config = dict(
    model='image captioner',
    train_examples=97500,
    crop_scale_min=1,
    encoder_kernel_size=3,
    decoder_layers=7,
    decoder_head_dim=32,
    decoder_parallel_block=False,
    steps=2900,
    batch_size=64,
)
Rows from block 3 of the text decoder of a small image captioner, named by matrix and row number. Rows with one number belong to one neuron. Each number is 128 + 24 x the weight over its row's rms, rounded and kept within 0 to 255. All counts start at 0. Numbers have three digits each.
After each neuron's rows are labels from the 100 texts, of 14976, where the neuron reaches its highest value: "fires on" is the input token at the peak. Only what is clearly more common there than usual is listed. The data: rosettes with rotational symmetry.
# fc1: MLP up (decoder.blocks.3.mlp.fc1.weight, 384x192), inputs 0-191
# fc2: MLP down (decoder.blocks.3.mlp.fc2.weight, 192x384, transposed), outputs 0-191

fc1.145:126176155105136177125096164128092139095136133143165120127111178085114132131144134129089124098160137105096136123176174105099133125115121168135148117153154139117148141132110140126173156131104121117137129159124068124136123148116129144139170137118152166119122131152105137147079101087160106124097105108142150117097096137117077152104115103150133109171150117150160112117110123137181123125118112066082122109097098132120090101117138166125134161115154117169141113129149121182138097099101169143100148114134115136154116114117127176121099108151141125124165167112162102122126108143129148126
fc2.145:141120113154096124151122129149152101126126124140090146097132086142124124125085110165118114163107141126114120131114075188137112081061169108139156111153110132180123147151083094118088096119148089114117100122133164157154167108135119155126119114107140122158146113131125110138154160132139131112120147148084131128179153099150143117142176102074123111096134122145105123152104098128135113130131124170117128157155187118091111143110168117124145098123165146134093136170102118135121142126137115120153123130117113113094131139109095119148113114114080107172115088103095130099134126107157082119
fires on: "fold"; "a"

fc1.143:127148096117065090142152123166074144107107127117168068125155139136143186103110100120134073138124149155117156169134129142135146105165097116159108134138084132154116113176119125119091153125116121109083154118114110102144144156132106099129089147141090140140107137108122115127128098122089161140135131146136137140125113093153130120148146131165081142110143133145145146143182104107121122145104141133146135108141131098125098111140081142123137114138104078142154119074141136126119122115116182154155113146099109124126142140100173157176161164135131169121120111132162171103111158124131135099
fc2.143:128132103129154147121126126133152141124135110124137131119152125117109126125113140082133106066104117130160138109126108099125133104171139109102111116096078121124137113104125145123159193117126138130141143109104110120109106090113187158128165137115141081129119154087166141107092108124113111162130140095118170117107115124084119152075115137104142116105134127131120174158132105158132131136128111102114117119169127153100168137148067103159119095132094139090137140115117147117055116182171132133091155136114141137138122108159120096120121114132117156086137128110125104140138101140124220125
fires on: "a"

fc1.75:132153136121101119150149131121138110133166122106134160096144128115156098174155134112134126132127123125079149100136105126131128127122131163153168097148115094146114156118096133092067122152153091162090151105093122122119100137117156105118115118092141136111080102143135162156128165136117146176108129102148117138114196116133117079153134086120142111140147113073124113136117080113121134145144147153135122123156126138114127166144153108136160135121156136174083094061113165143128138147140112097120095132159155140160185080134131094128125125138122097156126154187121113108106132122109108144
fc2.75:130131130142109122122101139136149123102160114135134094159131116131145101121130121167151152155121119144130148140128116172108171104120130120110135134126140181120142127165137086139144121090072130192130148159111157146159144142126131150126133147143175110127137102132124118103135121147159130102113124128164171131121100120113158166110127121119156098106122089111134110149152176124108101166106119164146103152138082150164123099116165131114139128127097088123112151136111151110098135152045129100108137079142088109150199127118103102128119150164099141152133093185140116132087109118101090109
fires on: "colours"

fc1.212:129150123146111106121127161112110136113120113124125123122128127166124176130118143158107145120097136119134183090117213088135150180158126141091112111125113108151138165132150129156070157117126133103165099177140130095098196106109104117124077164110091112088141157129134106151115172130127146147158139100145082128129131121107132087126123092148151135151095102140133135123087157114133130125142115136141111148115154104107119128110158149155109104138089135142191155109110139119134134129151111123149174139111134101100176139122125136127160134093125111147112074129137122115147172135094128119
fc2.212:151170122119124125111144086159119139111139129122119147113133097138137149129105129147088155118147132112124178129111162120092141158123133114087105141110112088140122089099179164175113184094114097125121074187145143133123149117126119118148074137145119125066149144126142105099123157141154162157126111122131128135135144148102127135140139125136096174179114092136123126132109152118133121115123099134154095153096124142131121106123114116148129129111096175157163105114121167129155129170126122113136108147089131166096152099097170161122146106110131160171155065130141116155184111130157132121
fires on: "six"; "seven"; "five"; "eight"

fc1.378:130123151108118146107127152105130148150108119126143165138136140128139102113129111124111141119118104132153149106168136163127131117072108125156117159147136164147173105144110121117098129087123140160140137128071119106104163140109155115108154116144125137149114110161110121136146106143141125150098123119189152157141169093190141092143082137118131140145133159156140133110135140070116111125148099140144099101104086138136130115077160122154120130114171104159108115125139127104145146100130105121087072149178110103120144135092118080117103093154086091127089157100152157106078091158114118142
fc2.378:120129123123139110087122097145125124183128110154142108112139118154128147129129121140121151169135161143131135140133114135135149033064130137139131140125134158125147102112126112095101088111106098069147122117070127130163133120149113126122161111106088122210137143137113119116132157151168096115114121124119109142102135107163121069126139136121167108116126124140128127145126161139148152128149156130109082154101130118167146133137117144133134115120154130107141130147137141168154145162123131125130126170085129139159148142145125135134120134099099165231080153155119116124129140125145103104
fires on: "fold"

fc1.165:116122137135147101115113155101123149094114122109137164154140120139101118125113105128140124128067102117121101128128163149186141126113118141126147164143151108175149135146143107127102175077135136124117112108144125137096137106154133109121120170160092146106120126141096152154151103130156160138127184104095115127175103126140174144129116131211130127128139137110119119090154106104119124102130172113098104155106138175105162120123154088130130122158141124139153147105155171117126132112132098113137117154112140158115128158165061081135082103170084129131114131108108114091117149134129088104
fc2.165:163124157101130124133123115112146111162105105124139120131116135111160150078143148069132121126184136123146113139116126112082136139131110116126107138110099120078122109090113070104136156175099111110099124158083132151126132152110142100190119078132085153107113140083158087116082123106120148139128098123091124135094131156137114084130153163085123140160099149138126150113136161170115168133146123118125143126110115123124120137100114135186129148136117110129168122174119143135158141181131137147120133149129100095141146140137162131134116154131171163181100126121151110169134162136145146140
fires on: "vivid"; "warm"; "pastel"; "earthy"

fc1.235:109134133101138126129090140120150095103121130111158160123144124128130127136154140120125140132136123123128169159111085112173118130107110155110127165111162112139167167107130116106088187124161133152144135105127133093134141126146172130128144124112145123117178154113102093127122155135124147111101133092127065076128146095067158098160109107142149154085106166115134166118119118135122172140138132155168179153106150160095148147136132103122140126123103113142164114135140124095119136094121090100087047106154148169093126095126141107125095130094133127121145144138137128104114150147090161118
fc2.235:155137127141157125131141125125127153139140118124111121084126145082106158165154133085121129101131121128103118102083158111108119152157133075143094071107123115138123115099147137104109147150083075138141117133149171137122125113121085093143098131160124137116082155114109150103142149161121151096069133142130129158122117160167076105118129148127126156147130131081098125157124101090155076118147167086134076099111117130119147100123129155124110172150091088138139087131130126133109137161141167134119159141117121110149140129149118146139133149142147153138097133057123163091129103119149128143
fires on: "rosette"

fc1.169:140112096132124105097092157128124136113139114099130120090147110127146155111129143159140156152170162131135145127157169110098130173150171108106104157138116162149109128111121135193138173088155127095133122154160176141059091096156092159119135132154077113126143118110141128114100125151139143138140180113170099142123138145098084076146095116087170164093129113120103137144072172130124125127128132117147098162098111127116136148139146133166138123158124118129186158129120140120102144138147097134144159105097135128136128128134145160139141123098140082143118108113149112111138151133138134151
fc2.169:085136120113130130104116088140118163096122120144116099056083118134127152104109125159127154104138111094122163101118160133153132138114138102105149126104124067119115127111173193157121182102132121145122101160119139093169129117146117110117054130095168118083145124123086129125122135053119139154130099124147139108140130135132162171152141143169108126111128103150135140119123108114147139095142129102145132122140142093134126126128108152120133130115127155147140165090119170172165131114091152111180113120128112137087147145115154136083142140153093125096122091135119149139133115117096136145
fires on: "six"; "five"

fc1.266:128129113137136122163157138110096208143092139146090113129147142134137049100127113125126120116139093144131139133137156135151182124114130120107147094160137108111149106110118135118120104138140115111103084091116133154148145154114134141167119121121149136131089144143126176121128132091148100109151134159141119159140098162126165097144133109150107145176155129124118092152125073142085115112138114093138101110168103129107115131115120153129140145153150147133116116115100109103131117109129117123169175156093138097087119135106081121096118172160088089080118101118137138141146060117158109122
fc2.266:139114151084114142105135099119148059107126098115130144113133119117120147142109096134101143146124114094111162129160121109082085121107107142139111142108110134113100128103157119117141131141114185157144144152159092128111070129115114113112160111130155144130133132114163095122125105150110164151135125104119139132105142104109123140148139160118087090063116138143152161112147125135138127130115086131095131109085108120099142131120124132155122142127114143117100149096145120129123128087067143148126105098134124215163150108111130152119145116061153132141150150169104104202097137138141094142
fires on: "fold"; "mirrored"

fc1.29:142179124175129131091141126121154111153167132154120125149121136171131126156119122106102139114082119129154154123118153093131113136177124153145128085116152106140143159136129173138125146127144133132162096107165133104143178150105129095126110142148124127142175115113152097116142183138125148095128131081097146089149154116063137142174137184109160127163181112131179109122092156110136124118179145140133092119134144119085141171101118123107095101137087134100117126101122125117132114099147107089160152125136103187142141130124118175122112127110113161136128100122144133104145151117116118112
fc2.29:123145116158121092102099113120096149154156132156113148154153154124145106113138156120129108120149107100095134110112098163114122121138136096120102127113155152106082141125169131161153141147097115095134133075114165132162141159118104136144099151130126143139171153131127078130152163145129177124132076143173117171114111123157107112153117117105136129130108109126088172144141164127142109134126131146141118146079090168108112107124127124130101168119142110168151091157156156095129134136142108131133134151088146106133139137142123090138081120103122119204185073125142125155166137124148173115
fires on: "six"; "seven"; "five"; "four"

fc1.343:107138128108137129091117127164097118145155139112127107150119089120109127122133164110143117108156135109117149127078105106107117149131090157156128089101179130144118159110141113140117151146137098153116117145085119119102120150073142178130121087140147133132136093118117148117101098139142095121087140082126167130132155126157111114166149119137096154129065134092127109116143114133192118134098108152159139158129101120146124082131105135159116159152133139131111066148106155092152117111110154075105099134128134124122126090162159168150126130122139127179164145178138102159136140139130165168
fc2.343:136128100156124101165069144090127131137155122086109098126147173139107098139152103136116113141095127108102141143115091118139163109129162094152141136144121175113163091137148121107095110114133121137139147104108131151127163113142119116136097114127103125125125103091127152107166150150151111091123123142111124131141128116133148157127133123091148143136125102122142107140135123144076130143155167121122099080139121158135151160126128151069144105127078121150099143137169132091099149153110124138101127089114149121154131167125175075154098146183127154093109077138108144082116077084107089152
fires on: "rosette"

fc1.58:123145130153102144126166137132149135136108147100155074142118138144098116129157136172110135095143111130077188106129116133170146136120097089107129132128109123161123157116118122200136171131150120111125143126146135134128111136206141113108072153116156129091125126114141111153117128155153100131193131149112117151114140117131119139143157110116163130153138118098086139145081134111140136070117177148137127070099180141118115146136129098132144127176135154117135134122109142074162174114126153147164127153131112151147167131156143125135107146135085123149115137158137112127107147140119090125
fc2.58:145145117090109110127155084118136105104154099172126107146159115131140104135104122092147142133104055118156158126149103124128104171120154148127132120163145105082125123095145129086114157092110131177105117109131160143133154170078126107164121143097144105110153119113131153115104185143103144151150118060134187108140117173116106137117119139148095122120128126171130132137165142133109154147125103098111164138109122175120152103124106122096108144141139114124112162141109150169141138142103120138132131076156136161130140098115155137146131109165149154123142103122130097161112142176163149106
fires on: "colours"

fc1.0:132101141123130143120109145058132121128130122148151158169112115149155150123099123156165135118124140130112086146112171118136152079189144116130146117096139128119146135115153123124086123115126135074123138104143135092169155146140157110142122115159134135130123095097107072145182106118149135104125111103107148149166085105140123181085139132146118122097131165134156131097159104129126140119134135138112094119121154169108116146119165146129170124101143110099162128168143132122169123125129128140128095126052125083112119166180097151181103173148120141145120119098126140133123141149158127116
fc2.0:146151137139157120128117132100137085135051143084103158130093099163087142131126121129112105158108142107142124111098146136117158133118102132108134156162098105164138132137116093135133115151147139096083107126131183128112127112140136142147161135089097150145087124119162083112117110123110124118128129127117086126132154141134132110156160129143092117119112114128114139090141167142092124111092130103134132163138165150101084100118125088121178144141137125118145136147115121125128119128168121157106204130093134160137114160138138139126099152125135118165094161108110180161110166079176078119
fires on: "cool"; "pastel"; "vivid"; "grey"

fc1.59:122136107084127124093102119129131132139165091120120125110140130121132158146124126160129118153118143117131139168103171129133133128155123114082144157128116135156129113112146143186146164107133150083169130155167131121109137060102099104098101157113110141089145135144151146110159126129141135137156131132157125123188127125103109102163111087151167134152095090115156094132127138124159122103152135118105080151121130113131139134138157109135126115122083167126169125088066110142129165128129147136178185139111149090120135139160141150086152127109096087104131097102139111112189139116145110155
fc2.59:143143128126111127124149128174113160091117150139157093104105115143164129117103103135126160111160137110111126147145187081101142144134155130104079133118113118114076115126164148122107135161164136136116102175145164089151128154082132128128111161142129130064138139142116127156072158137120180131117118133118131118125129123118127154128115134135116087144115138129129198132086108108131130129128139161145114159132132139091121148106094140124090157142071146127151106126151130101142155124148148099134119128106105165103193150103127143132121191115153125131130068116134122153137118101070102129
fires on: "six"; "seven"; "nine"

fc1.49:125146101146133110165111107135143169145174131115112106109121134151138138169114123165124125133121163131099154145081109125119144158125095126140149108050143115150142173113122134106053130129142116135130168108135132128116113179122148124121151104140158190156121138095134101158130127146106125080124122149131176112082131117152092159165119159123115135146128118092116142145142120147147140157098111129141173151133092133115108089146116122117116119124120151141096102147133132095082138158143104102116099120160142130170112095134133159130126126143181176118177155139151150115085093090118093134
fc2.49:089138099142128126115127134170141107135168121101103112118087152146091104167127144133063123168126114134131155134054106139147077163144119134129119109111146157127148141140146123136111154120109106135129127091126129133167124116158138167156144108204156096125119133086128123140100118112159110087085111122129128137143119126172129187161106133111144172130115104128144144154144145120135142158100113125147107115156122133134121084177146173101132143121113125088112094109126150121098126134123129096091135068138137142143121126140077103150105163144134135132159120125114150098070153108145096127
fires on: "rosette"

fc1.177:124108103163130108107111100140114120118133108115074148154131069131172163125106124135143122121090137163085105132099167150136139122145144139144109118135140131158121107116157127109097143112177112108122117084158097099120141160127143113142156132138117151135087154167118127121184135143137152134098094145128125117113119130145148174118140155126114144140128101140128161129177136141117146159085155127113098125118137105151144123129128147112133141129084102144137102138141123078113117130162144157123113176143125074090122163180147111141136126205140157080136082116112144163065100141145101103
fc2.177:086093130127119122130157152124147110123104149141148131108130143156100104126177087123074087125161112116117135177133125118077130136111092135100129121102090136129169113142130112088132123126101159132129100147093105138134128128136138151136148115151144130131114149137159141124070104116105114156168152103136135112145144099148117159135126157181097079123124112102099128129113150123152149122124084095161125135180116126161104124132144146125164131134133154078149124105115148125082164138153136109135151080116123183183114115153175155130106121143147111145143134085114151094113193090147153114
fires on: "-"

fc1.7:131123110156131119150130141105142082126101112116146158082120115109154112185164079109124115141116125140162149141148085159115153116128121160137132118181123126120138112145138120132123137139124113070096117099144116074144159185132135118067133147109114103116076160110151141186135128143104141104123151128164176141166148083097148112117130144113094123136164154157154117092105124124138135116103147148171120160141122182133131135116128098119118097100134105136121074125155127116164116121112129087093103117175135132102141108151120124122135126122132119146121108168126101114066127163121133089
fc2.7:138168142154130119113115112138135162162134147110123115176148195144138147083097164137157098120164085139117100146122148119134103119097144139099048158084134129125091182176098147129096112156115132171136130150064142166108132109145127066162141145126138134101134116163120097117151140099101108094092126166121131149145133153161112085103091113116151118155137097111091145139135112166102136128118156127102110102144150120149138126142135138149152143137139159135123148104094101112099103125151116170117139170091138123166157140129119138117126124115105127129109095137144134113130105142118128139
fires on: "colours"

fc1.306:171117119113103121146114150140151148120160128112112108115123121133123099170123196157153122144152104092109150114133096128128079144130126164120162123075154152146149134118102155151113144177149091153098131115120123128123108120135162143150133085168162158147123146104151114146131105150109135138094128159108142128077138111151108129130106088070167133141102124092125084111109106111140143171164095173128137191147093130119145125126136117141148125130113142096113082137142137106102134144116117085110124093147135158160104117152138149124129124142165091111111139192123125095109109103121075146
fc2.306:142119108104111098148096100145109130133186128123136138126107156142119097133133145162116072110145109155125129105082104129124129187131149109127136121128138128132135174135118123132089178121126107144170157141116120131174145144136128148117121128188172161106119131098104109123108155141135174112137152085146122114139145122128136144169114142113139119135119080124135136128124164112131130187105128159120114092126122126134090089136147141157150177127103139131092142111121125105118101146094108107087088077149085172123155113095089169125110104167144129114187146152116156112095164119109089132
fires on: "rosette"

fc1.162:095088125166168154173111134096121114132136127146088174170112125115077121114130126130127179137121093133094090134107100140116152085143112091103164131105175133137163135081130096097135150109115162134130131127128164120115155135108166142132120135119150159114116153137084109154126116088144099099131134126139127156158097102117144150103158140123136148104139167147147099077140146128122140141178126108107135136134155163123115166141127131125142123125175130107115136153162150158135115114104122146139112109178147176097127157140090086153105137113082126121117168095075130132139079152122117101
fc2.162:129123151109090096105085131128124121144117114111108163113142118120117149155124106122109116109157162097151056138099158155168110137118154149153120146142125152138114107158147104184116119108141067070092142134095097143081091114159112098149137125145122135131117114113140120103138147156106185120124123151159116107148147153123134081162110112157105130156112119139148129121130099130109123148122118118118089152102130145129148120094153137164133122164101128113138144130130134109165106125120110118112113179113058099138133170144138112127119142133117113177121138141155130118134195116199088141
fires on: "vivid"; "pastel"; "cool"; "earthy"

fc1.51:144198103135138103103143113099112143142114114117128182170103129161155130169135109132106097095102136157120113129085138109165136112195092118168133147094085071132129135136140119097137090127160108105110151105121117085182127159141132131095109171129093124125148095115131138143163140148144117151191103106109149134142122118110113129119120146169085125125111120102100133102188104092124096148145121069099124144144151124101123115108146141137096118113107115129138147150165126097125136118155141134150171155115137111133144153142111131146128152151110112167116120120130157143144149123106079131
fc2.51:115105168121160107138089151130167131162075146119112153140135114120149106128107111124132155143109124066132093136139142112107138126122109090086108133118090162127125114102131070124124126113100165129110127113117153176092147159103161131174120170163107061121120126105124090095106120137133192114139133108128087128131126139120140105135136153155095152166119163142096117101140168141099116131155112125133134132097121112104108155121122091138178138134150097123186184122107154143105098127164088136092133102122126164142100126163135133144135142091103145155138095127133140161129127105134128114
fires on: "vivid"; "warm"; "cool"; "grey"

fc1.304:131149125149137092113126128103094145134136160103115159124118120176157117141121142121133072094131119158099131127112142100155105099175105153117146131170142123161122153118156127145115170129118095101137131110138144131098150138126126089096058174121161151099120126151127131144141132140093113170119129164147114117142117146103137126126123063160127132166149095108163112137139118099129132144104149113129092194115155123104090146103162116152074102146104151125122110106096129102110144107114118131159170147118155133104128184130130109130117100155052145122126140131116134121124116173142076156
fc2.304:094087148119111139124133113140121128063117129135136143157150112127169116137126118142097155159129119106174128120129158097072093172126098138112080132094095119119079119124143107145091135090092106163098121149144119149099111148095154113165108131145123122096120153119132105110075138143117203124171089095136155136156135128098135139085131173117111126143078164155089136110096141121142121110124101124094118122103129084104085148130109133137149109132130114138142118139146154110135111101145098123098107082158130158143159105107138156124135126120173142138120127149120087136096157103120156110
fires on: "six"; "seven"; "four"; "five"

fc1.116:118132124139157160118067168080134131102114105136117161165134135108152105109145097108102092111097084137104143124148135122111143113124129138110115112178113119159155140160122117102140174058122131149120141155130129089152172133136141091120106120124108137106170132095077082129109095134175134134101146124137109161138157131147105146128117122144126135166132142120151128130088168086141157116130115104141101126132138130129119127125154070177122110127161119132128145130112131073160099100144121111099146142159098158131155148162059143129082119109086102149114119101158124088122124142123109118
fc2.116:131113121097088135094151113152148104168146164169145125147112128169147134134099145139127171113133151094165088118130184139138119080070122118107148123121125143096094082107157108122087142145070090113093093146078120108122135123138125123147164072110095144152120144134139146118086192127126158095138115115111120120140150129140117091134119099106125118110118131143143155114123135141130106175137138132091116150101127103143128122136125123122136103100127145139136130183148149153136155093128140113191116167120150121129160158129136092123125118115150162151124114125152112173115152134150081086
fires on: "six"; "seven"

fc1.90:102108120141128118131127137110131122134153131089117113177168122120135140111159128128118123109117121163091114129103123156151128111110145086107124112129126143102118135117119122069119156121093148111090157111164122114133083144184142120110145138142157126125113134158166105166135130135130105092148110131068172118132106148138130192162067143114119152071153129106088153114142151108128149094085160060113144120137099102166106118161114138141113129114134132115115130139148107105131170114157117128166125106141127131142100162172151179191126139157157155118116150100104119136079130138137111124
fc2.90:056134112124124101108125117149116085117103127139076118148109129132122143152149108146100141168146121113095153138139113133163104133076106115112074149126116106109140124078126155098107106109137163109101082083118162149154085097120121167157115172122139129139111119125121157153099123127119112147122121126153140106101144165144132191166135127154134094130141123123128140125151168161142131102093091088117147131168144128151090121142155133100095128121100136100123117119160142162111128090114138145120150113064152116143132123120177137159107126158141134115117174107071136156079135138132138125
fires on: "-"

fc1.10:154158102146147112090124158057117130106062138126168172179076171131150112134116116085155134086120079157139120130132162119156108142175098086099109164110095089097168140128138086128118129123155181116132160138087131124130140153146118130120141142139105148143107113109110105143138138128155166094163102083096130124111115126110138133140127145139134154108121152106158149120171130090124116131141103108131122112133143116107098134087141148130152115098132137107155170153139119145149123134169082164141146159099109140125109185142108144153131141120104137140111153101133128121121132103128106140
fc2.10:133117161101118152133131108156102123161113133137131159101111081108119165082112139134123096147134148104142100123142143157106176110093106119114125136114114120159123135099133126128100140124119115101107118133091120098108159100126153126157152118127073095116103122113124075101088111100133144163104141133145106136145138137132121097138175151169113164152114151176107150099156141121129138148131093088166140167108143124123127123100142103153186145131155084134174147167155182150170103114165104126117126143127127175140124112160131144146139143132142133170161122115157184161127166114146083098
fires on: "vivid"; "pastel"; "warm"; "cool"

fc1.82:129167132106089103124129149124141082105099131126126150176090171126166141147111118108118128097083122167135140122093148097152108120172081134143095123104113109133171147135141099125099135102113141128136119123080115075149164128141144079115077175140103130108113161130120121138127154112122175121172095134119107146147096075137176135118089115155146126121161125114174157102150133095134137145112124138150131113134162120140123131149153177123133140148080105125157160135134120131126079127146106130136120147138126105124152152101112150172147178157093158131117084139114128102142155100113125120
fc2.82:185115125151110153138111096097093137104112120161110147083120149149105154091114132101141107123110106115148124157144094132094147131150115137113120137097121143146142144102110117138155161103109128151156120132115103172097143123083124115154134127159117099094135102111163122109141100111097116139108152140132130131129147148093082101111179133074133155149080156200110180119168154103130081091146108107114170119072122128142133131132072083145164138140143120129149110130122156151137149140148146154137127151134109162141153098158150141159165111148148137143113109119138138172119116139160160139
fires on: "a"

fc1.305:127147121094087149129128112101120122130106127133127128090163073124120117144116123120099103119086102168146166124128099152166117137110136120118170125129149116127138144108094115123082141160121141157096128137114144140106106105128156121117114142079149184093081129160150144187133154128108109166161172130144115171137166130115164121131124092137090063149131118119140090130108087119115135102112146122130135131097176154138140151149152118128187128118143160146105128107099131110151118138106148135107142153144140110114179142140079102114127106154080127149108131180141101122135099154126090168
fc2.305:182095163124135125144154123129164129091145159115136100121116153154143087113122124135166160137124107096185133115173121133070095139112108147128139098129127128113118157110109123122098154127125098179135170159141111163150122154085147094130134156108124072086133129136125110098086111179103126146129107105148135126145133160092124124119144142126125112100140118160157164134136121113149133134157115187105143080117101135149125068108089132133155132123145107142113107118109100150151124129112180117122118083136101162149195129122161116128131140116153082134104122127149102134092154140145114105
fires on: "colours"

fc1.24:149149098107114145147136105124145129109150125120146156115098154103198120167094152121143117169165089156090101144129124093159092147168061146157096128102131088122106134165080124140133145118145097163143133116115149133122141101124097116130129076113110151170111121126170117097107134153107080097130106158128153120125121131142103104141106116126116124127156104126125119125141139121132104153118077105131147161126095099100126135100152148102137166148068116113113112141134134118133118121127151134139139095168127160120084142075117171126151154166152142094128161169120153109125106110083127106
fc2.24:133154120112122135125078143154105154135100104115101121084108143135097127131129149133112120146111100139121109125130149135115156167175105102161148123132126125120135145121172130169087114134097125132154173140139117120136092160116122144129142123197140139119138156105135140133133098116150139136148143082153146112138168134107135138174096132118129148136094090123122123148075134111106117135157115171117091088136145137103146085092073166124123121137100151122112145082127154164098124130131093111108110127108084116105188121165091135122136122153093083145195156113165139112105137112149183134
fires on: "rosette"

fc1.340:127100114128116069095107120104134138127087135131177139107137097087108136139110123092143129096145102121140122110163130141130142115172145107144111108151085101129172162101127167091107187165126111123127149097083123159081177132128080086113096142112117124139109140133160151128106106130147128164146095104138124144124132094154152139138133134136078087143143149092135125132122154127107150167120138104143116133167173127134071140125128153163124128137109099167135098126110147120128108096114154155135136093178159114102137135113186135153153117127128123142120107154134132063109106126150126105
fc2.340:128137113122163125126144133139157114135131126156085139103088100110123095151130143159147091127138115176119120124149140128108124146172131110114101126113130109125077150113110149115128157102120117193092126170135123120163117125130181121094159175126107126085115157121118119110048106112121160120117136116134138125123120151063100125088108108140139122127107119138113121142118089125168142126128140139058101093133106133102122107116080105117137134149143130099134116121136118156080123145138138106103107163124158193123163096162104152144107109116144128152136141137109082163165117121095183129
fires on: "colours"

fc1.379:124156147135070114120105123113115162128105099106110160124106127129152143110110092178157085108133109162077173128113156127144170128142132152151126109152107106129141171095127088116141201119117140063101124131128104129120143142114109105113104162099150131139096138142147118142151118100123148124174129156110099123130086132145149151111104143148135161157180110108159131127125159084161120115100151112107130128113167098152152117116135120154093132116141106164136135112138126112137136114134129159181148177112083091118161162166136147116153131150098154147153129123127136102106093130160088129
fc2.379:135092117129138121128161104129139085095114158158120127118127133139139132113127096111112128139173115141153108130161109129069113107123075130089068146105108140100114113135100144127130134112093103146122121134089123167128145168123138161137137111137118124148128137091108089119086154170123149158125151091148133147115162147128176131139121130116143144088113135152097134130131136183133148125116096122140126126140129121139140127161137109161129067163132162109149141115147185149117150142120052118122077144142157162141162093152161156143167105143178129155103073139133128152110114114168156135
fires on: "a"

fc1.5:141138121146133104125125144096144164095122131121130119145152130142153165148168145151122127132121130123111142079110183087120113174151143133100126111169127140191113129103146167176105121089133095117169100169171151103089153086131122115106048158161092123111161148116122103141112157168113105128146105101124108121141160130084117094142113092120155138141105091127113119126066165116133145152158117126130093181118114116105090115120164156151109106126131143121145141140116103095122169129126138109129160134102133106123163142132145127136126080090120124135141094146131130119139141140125106154
fc2.5:122146133126128094116118115169117138105162127145113142105143111139134130126114125149091164134167131091126130152120195117112142161114130108089110138115140105135091097107168163192092164094127141076150073140169155109152157115141107124112099170120141161110154147154117099119110131126129160131149162141168153125152163164106136129153133128135145113142093084165138125113104144094147125108102125146120061150129103125107062127109112153143122137128086144160135106093121140122144126113115121119169135112111116149121132128099139137106151148104110112118157053110092127161127156140110113142
fires on: "six"; "five"

fc1.67:124109145119115172187117147120114166133121126123113161142114137107111091152127108094161166100116123156146160092142122127117094129132148143125107121140115133104144138121123139094115128128073105148131104141119143105129169120140129123102143150128130128139130144162130074165105083125150078143128138136131110169141159140159132111152110107078128080114139167114138066105135153084137126116119148128164146061115089120140143136105116110160134157119181104139113101103120133113156107120129090132102085115117137149108180148158124119128086072132156148119119097139177093105107116173112157134
fc2.67:126136121143114124101133093120113078123166133126136115123108073134127122086119136179115146166100161093131139148138139155149118064076130151141126159153150107122103082135103127150137056129124095135121151157105134175128169131100106129113139116089114140131136144103111102146136180139133109110117128132132146134128151112125110116115142101133156129098124092142144105145103152148141090132120120136122098144106157149130104124161139134080183082113133090148130146171130124163138093119141110121117172147114109141119114171109136128146120165137114122144059134139105152125125135096185075101
fires on: "colours"

fc1.202:141161101083124111122090096135156145121196112111168152104101096135127139117101122148122151142109107122082140121124078155130130092156068191144127154121160146139125185129094129136115169139111114117134149118133134137106142104133124089141111095125148145129146133110137135093139136113144155120120104162178133129089140150169139093140135114099132111130147118119137098142081146102107128156116117170129128170142147075136147135125133114110119148139098164151126102089117198143065136115119130107138140098155152164121092116150161134125107143124141103134127137139126092096116172113100120161
fc2.202:130117113151144140146110154145117112133171139112101119100140159140140163137136174166154173131164140134175098156117135145105149181139175103138135116100145143124157155124173106125087143143112079192128152146111127121130141132127152160125138139178180129138123126124106140102124101150101185108130136113139132116121107126087119178127085112119144162150102112125129155097135139105121109150157106131101098145152124181116117099138121131127143148148128117125111103161095121130146166129112137122115100136107102176101174140083097119125109113098146141164180111149144162104114064128136117133
fires on: "rosette"